A small audio embedding model, trained from scratch.
Model: 6.79M parameters, arch gmlp, norm layernorm.
Training: soap at rate 0.001, batches of 64, held-out accuracy 100%.
Data: trained on tunes sung on syllables by a formant synthesiser, 39062 training examples.
Rows from block 3 of a small audio embedding model, named by matrix and row number. Rows with one number belong to one neuron. Each number is 500 + 25 x the weight over its row's rms, rounded and kept within 0 to 999. All counts start at 0. Numbers have three digits each. After the name is the row's rms in percent of the matrix's.
Before each neuron's rows are labels from the 100 clips, of 14976, where the neuron reaches its largest size: "lies over" is the class under the peak. Only what is clearly more common there than usual is listed. The data: tunes sung on syllables by a formant synthesiser. In brackets: how many of the 100, against the usual share in percent.
# u: gMLP up (value half) (model.blocks.3.mixer.u.weight, 640x320), inputs 107-213
# v: gMLP up (gate half) (model.blocks.3.mixer.v.weight, 640x320), inputs 107-213
# out: gMLP down (model.blocks.3.mixer.out.weight, 320x640, transposed), outputs 107-213

lies over: /o/ (30 vs 12.2)
u.208 105:496511520462488486532471500530510509533438499496486502501530517491537448475509477465477521525529515514509487507470475531489494523525525529557509522472492496501525491441505500504493508466487500496506526463476483506453475506490487507504476506487522514488577510540502519517502553550504464485505498577477501548500470490490481
v.208 101:495506506479481511479481477543475485513533504489520463497472477554467515504489470506481525488471498550531482495536518501499476501487522498507500495517476451476499537463517497489554515505526516502498497537498449551485476549496516470488495511473472493520504545519513465502532494502527474535518532542525513475483517473445477
out.208 112:467488484485516521526473454505475458462492506542505549466463528477512517483543493539566545499512498489467473505468515470450504504452473511504482428487486576468484486499545475516511526527516528522489523532491523522545525527499485505476514518507509461465495481490467515495518490488505536530503508535512483469513538487473507

lies over: /o/ (34 vs 12.2)
u.587 090:481494518514497495492485499542443519521468500499545523503508499471444501523519497494526507502486463492512493530471495498472473493531549482504501457493487496517550500488478520514473521528493465507498485488477504472507492512511509469493475483457540548471575449510486495506494477485499526487502502514501490486506519541456467
v.587 101:460493484501510537522485508519459513506473518513516497490513498445514496516493566486536506503529464491492509501493502523510498479521501498503484493494459525515525470539515526489542519509516491473489512472523559510472484477506561484508481505521492470461499521485459501436509530511484501480520474544469500518475519487504487
out.587 090:506517501481512489536498455486520483528495509490465515498502519496471532503540498502535502434496516534476527448517486529518499502524479465486475513499510480519426497519501516512515522497519485526509500522522456511475497453526471472546529506492482514517518517527495512532507502495498468474494524471483494488506451514501476

lies over: /o/ (30 vs 12.2)
u.315 086:541487523488535512496481502500476530487497493499507509496482480568492506497514491498511540469508523497458487469476499489542470521522502484561542480488497481499478473521524516474480453543516498487454503474435533491523501504471481529507475477497502509507558479510440499504507521521497470539523453476576509480512500497475515
v.315 087:526504542479504471504496540499490492535487552482495534514533475472494501546482502473492489511528504450455461523475485459515541531540488469484490520478503458456487549483484539504449497504548485502571508489534488479487527511515510514457485531511526512472512475452564498518495511508469487516540478458480549487491478508515519
out.315 077:522524505485468505478484525520552511478534484390478471514529511501469532514484486482497448511545482558494498538515483478485508508485514473474476492496527516543514511476514477465487517500466491501538495488479481503516473457512494528481454483446482531518491512487508463473511514473494551489513529481487441525480521499544477

lies over: /e/ (31 vs 12.8)
u.489 116:500530531544511521490516481519511484515517510463510495513501460493477493475469491520511488507522468503499483561512522479524492516505500501579488497494480481528493489518444513521462463478482547464510524448482569506496473499533445548484508496462474479493500488516555481489493506504509478535502499471541489522497521524523518
v.489 133:487478489524516465498440476462507476491493483493515525485465477461449507522490524574489515530484506552489495484482457516525534501481491476499488514494530472542525466462498472503512501520526509486488460486493518477537537541510504488449494522442471467485507498503471533477466525519521505496477497545484486479500484504522506
out.489 121:512495479496541495489463514478432479516495456485530533520485482475523509532497517490449480479519460522509511563528464479499460490525506499456560461476502512477541539482540503526508493517504516543476535511471503460490499486487542524495504537501494513535488502477457493461490496513529505512497458489480484535465486508531516

lies over: /æ/ (41 vs 13.2)
u.245 097:528482497491535495493487484486513514496528511526487539506506529482501445478473443533558503496520534510475499506459472513519459464518542496472522522484519514512477464536520565477504539484537541520544488460508501523520466503473515515455501508533530553535553511488513541486476509493505514505504475520486443517507519482518477
v.245 087:519500504509505497480510460503523470502505503488471533510509531470462470480495529536494461540530507464529508501488499511463492465461520519462489514485503488505479494506521487496506490526563481503534471489529453487520478437528496494490470495508480540503494499495488509491527565509530469491512492508514496475501512542519494
out.245 088:488548525476474490514520537556521473462486477514493476499502527473471523514557514535480476529514511491490455505491486529497541486526503499536491466461518532522539504498509498475541506552483481465506514486533510444445474477511474524496486456526522513453433514537493464476504521523448530510521497521478498502480479504481512

lies over: /i/ (35 vs 13.4)
u.265 092:530502493523499444543465514473472478503498490557505493537475534565509502510516498503499514521524485495488501492472506528516499521523548495488483531495448541453507553575503510527504499505487510500487468504510522527520478460509503493508529496519507503512491460540485471499515522502474526502552483507485517462480532517480499
v.265 074:496518491542506511503491536505450544468475547511522495508533496488512456485458461462494553544536532476545467492539490463526479497506465460471505512505512491533467526475488502496494542505480520497529484484499509492451512494472529515523549502512465488537491493468502507536476526507506471511476460509500546518484528494485527
out.265 084:501509513453492538489467484525502508493485494492464505489492508472556468496541463513540469481452549448479512529477499478482521503521477468543540497509465488528492468491499510523487493476504536508518513465533500512456514461506497453531538476493509480513474505481483501486483440523470472480472529483493532544510487495487483

lies over: /u/ (31 vs 13.3)
u.77 081:497502490491461474537530509528490558474471466582512512512490499518483491442504500514481503471495470505507486493497536509475527485502504465508483516533474460504483469483482508541439504522502560520504499486518487500491488494534490462495494562481494502528462459477503525475543504525504471506526517550491467483474514508476534
v.77 074:462500530512498519506479512514528544505445477519479482462465489502497444501565509520506518483490499456506523506482482490524456452493490477516525495523529487514519518533524485517503518530495465510514483482483504488497505507521513514490518488483471453505528490512512523448530483465538538493495506501484525510473480496474498
out.77 073:501501549514500471485489516479517516481513525502519498530541501504521464499503521522499509540505486492523500543528514532531412470477474518505502489514497501471494502521508501491490516478544452449525493479475461475510499519510523490487525504449521501522460548506481508511529534527508512489525528480486527481514512507491470

lies over: /u/ (31 vs 13.3)
u.505 108:503496470476539535511502480477470530468454503511531521518435492502448496511519485511531508484497494451484470512565467530451503481506501466510509506437487505551497464545503508514480506466474539502506490511515504501522493468536484514517522484503480528483532473561516480485500471497520468468500502523498424498472505508487487
v.505 093:495474509537518483516569481462514522499497497494510513524569558549473468458509474487477489508507523494487541478489467530497519479514455471522466503495479493480530514448519523505517496487488486496497466492485525514476494499470559499488480501496524529465543559466505513501502494477474512470507519541524501546484471499457513
out.505 101:463485524485489476488473513500515540493506465521456501491485527535523496484535502523516477508478507455517480492518516501527507512560488541478470496496513486511468556506503514537568465480530512463471515501549472525498502459526517476533503497474575510488473484496533524488463508454524510501516495484456497503490490512515507

lies over: /o/ (32 vs 12.2)
u.207 093:490510520534494532523518460487495514477520503523474482495500530512494493513507523506502486523498512511476477497518478542473499517525508471538442490546450513475490487551492490514488533470498521461498507544496486503505474478485498541464491494485521496515478455508479519492481478514481460478501530520533476538528497487461471
v.207 085:512561513541477484528510521478464523495498523480511519513482461478526503483472525524487490483531514476556469534420486441518502525494542467525516529520504501482512489500531479471527488504492511497499497532508486502457523480502467513507453459460519498465526482501483514479522520523517483458473464544507516520517483504490506
out.207 083:474535498492541445498518527510486482535504490527494513482509526518517556504521485477512513487524495516492505502531461497533502473457493495496520499475491479492528482460518511499474452523465482530463464454529483490477478468561525470523545484493514486510489526463496491492477488504436506483490523496499532493487506512476478

lies over: /o/ (32 vs 12.2)
u.547 078:554575515537487491505493511522511518499475489513527477480458537519510502465498541509495498508492494519545463455506487561479536533501550505520477478490535476516472488512461477511521501505461534540494496519523531496568520496488436523519453506537523464507515521509490507433523494537525514498501509516515472533505518520544475
v.547 068:483510446538486541458481503448496478515467473528501459460458485441493510499517542519499502469504464446531550535477512523540508467498534536494444503520501504489571521455505460515482512506519462498507500488471504498484436505510499482519506452518496454520524471486479483457466525510538507473528471490474480526475502476556517
out.547 069:471450496487501488522485508548495505484515519508522496490485482502515512555459537509499452494497488532493473481516520516500488498532455501470494510492506523525486490517442465495505487520504537496493522465520521440469487520527495478492517531521455538498516512524549495540507535505515492491456473501499508517497496524491525

lies over: /u/ (33 vs 13.3)
u.146 080:534545478467486473495507504527481515538485506505477508481553504515469511485476492519498497541498477471518491542510506567502494520532488488512488508514501503503503474479520527551508509543468498497524482513507503480543485530507460477509482472493538447509481445497484540507495501492509511534533463518482541551525489518516497
v.146 079:482478467478510480477472496540510550506520483492525525472498501501531522539474508502484455535496479476529508500477493522511507461509483510535534483498502514501474478491476554523503495506473495486506489506508512468524532492521501475521503521476505493560500514532474497516535494491485481508507492517552511513507521488482537
out.146 074:480457553526494488519485503503534479479528532545529491498530492535513485518503513475500456486573471525498515519504476505500479495541514517508478498517505502482480463519455503501539485481457514498547485565507506532559473515542509490518489483497468511465521481505525535477490523522521498522457462519501505464503494503509512

lies over: /e/ (30 vs 12.8)
u.324 094:504525497516443422532520475503503513487460540486530484478505509479497512543539510497512504497497542526509515459529479527523546500491526534493526459508489454497495486465550531485519487548548474468523494526460476473497504511502470492498540542512498488522503510496498475514471497494442526484523495504486502504447493478497492
v.324 107:487494476466508524505473517473488494477486507528538506528440493467492530509521520499499456461538463495500501510486509481501504555464515481532486471509522527484541476498477499483519509466538505500517496501493486481476490503494495547499441481505523525503527456466511525497499491535520543489486504506471506498436508487534525
out.324 097:502478494474502522503500487495525490543498487504538447500520499506511493460487522457506553467434547514510504501438527543493511509480475471521515516472437565512437499492494504500493567488552502522487518503482473569498505514537479492506508506493484518550516461504493484476460478528500503491477508494501489461530534492493424

lies over: /u/ (32 vs 13.3)
u.375 088:490545510490501497501467470501531502434495477514506498482487512554460527538525502477455472494482508502520480512455526523512503471522552512454516473456457467470510474512540498454521494540482529470476491466449471494522485522517480516499531482500499460557507446478470492497469493471482499492471516489474512511522508510518449
v.375 097:500446499522585507532511516490510499493469511458479522448489480484486475515545508482508532493482515487539510454501519497473508480494521499511491522487527502509498527520482542516521443507541496529499496512497513501488505500525476503507500442516508518533480511481495520496519508498514508464520524475507504517492508530487502
out.375 078:519478442504502479515505544486451492534539486476541531505481505525501486475461490487501555517517548500524491526471534495484472489497469511505463457495550495477490446489454532497453519457508532568485506513490485507458468523498499546512489495481514487497537461507516519495475490510501512524580497546484492514506485545521526

lies over: /o/ (30 vs 12.2)
u.72 103:484499533509521510497536524508475512536509502553475477522490463487481515488483479496457525489498527503530467521455514526492501529522494552528505488477472536522515578547493549502497499481512468510527466519526510492511478498538500483529495534513519516502534542538509544537541537504537465498473492474532505496494525530503512
v.72 115:529490512541478531500517466498500500502519477519452482517518505501474522524457523482487506476497533530451529474500515520514500556493502475492486487498486469538457490528503495440514472520522498547570448474504490501478444507478543505507455486511507464500505522490517488472535506464508457516497472497490477486483539463480520
out.72 104:468461517494483486498462476533482516473481476457488521526518525475534426523462499465492460550475490487466523496504475509462523484516502484518508467523482481542464491475512461482502543492536465515503512523536508460487504529494516478506490471452484485502513512489517505457463487488507493499491515510489474563482498474507528

lies over: /i/ (34 vs 13.4)
u.566 101:491485559506494488527534520455483497469461462480510524505521491504513498486555508502521503479504531495490497487526540497513494451517477461462518515532479533510526495528515497530476529523557516531508510463519483561533522490500459496528482482472513482549475497523506467538528503484512477510512482519509529524491498549457489
v.566 087:512512575527520528567503528508509525489490449469539560515522514491557526503520513493503525492473529487484498534484526556509507480515507459468523482543489520495496502550514509508465499521479505536554538511503512492493502502516448456490563489523506527524504490496497505495458525470481497518530502522519505484497518519503520
out.566 094:507485479478481495480497509497495470512526484483548506521498516491518516520446487503497465501505475483523512452480488540468471521517481524501478491499519512498513538476538540506473500477490477498519558517480465514504501476524480507455450529479551549456540517489506471499494484510532483477490576440512522498437467539509485

lies over: /o/ (30 vs 12.2)
u.76 097:518550516496461480503536524483504501522483497496495510507486487498525501527518500527494499486480534501486495473493451536467519488495478515485468494462495509477541492480516506493488503517515517462474488502468516496508478465540447503465548525550515506503504476486526506485522485527505549490497507521515501503522422518503468
v.76 097:476465476449481519485514466456535482460472540484465514525478438492550479514475519518521515454513454478483493497475497544504532461520481508522508490470470501522517513492516527533491496492513518487474519501493532480494473475536497503509478483500470503480490477493526512485494484499501497466491487495466471539447491459486508
out.76 096:480503447467505510500496508474480479498445484475491510448490515466501500489503505505443529478500480484502456510507522540536538495480516453475499527459487482497467562521494512512518560474517462513511508505491489475494502468510519509536502470537460551522496500504508515502498434544478492576517491460510542471532479421517468

lies over: /æ/ (32 vs 13.2)
u.108 098:501464479464471505503527478548516474454485469539490530541478457487518494490522471480529495479497512473489483492507516525514471513474461486488473515548529453520486464513475500494466538500515500552476559526454526497471492456500488487535498569489501504525522483521507478527514477500528446478530481491509503479476481501538486
v.108 073:511486496483482536477505515543476523494469529473514518543497496473498502490507494517490478486513505499493462521537446517509475531517530468509469473548557516497521495519468506521462455469486512491528509468509518460475496509508477538500499476470511458510498493525517470538490470516520469506521519501481488443516484512512473
out.108 083:545480523501515496507486531510533526479491516533478558517495509500486522492527483513482470479538531544474522519496519469491488494472507492532487500507480541501503510498518496449473474507470495506500489496494442460518504486519504500479540492453494494464532508545490474520474497559474475489534465527456468514524515515462449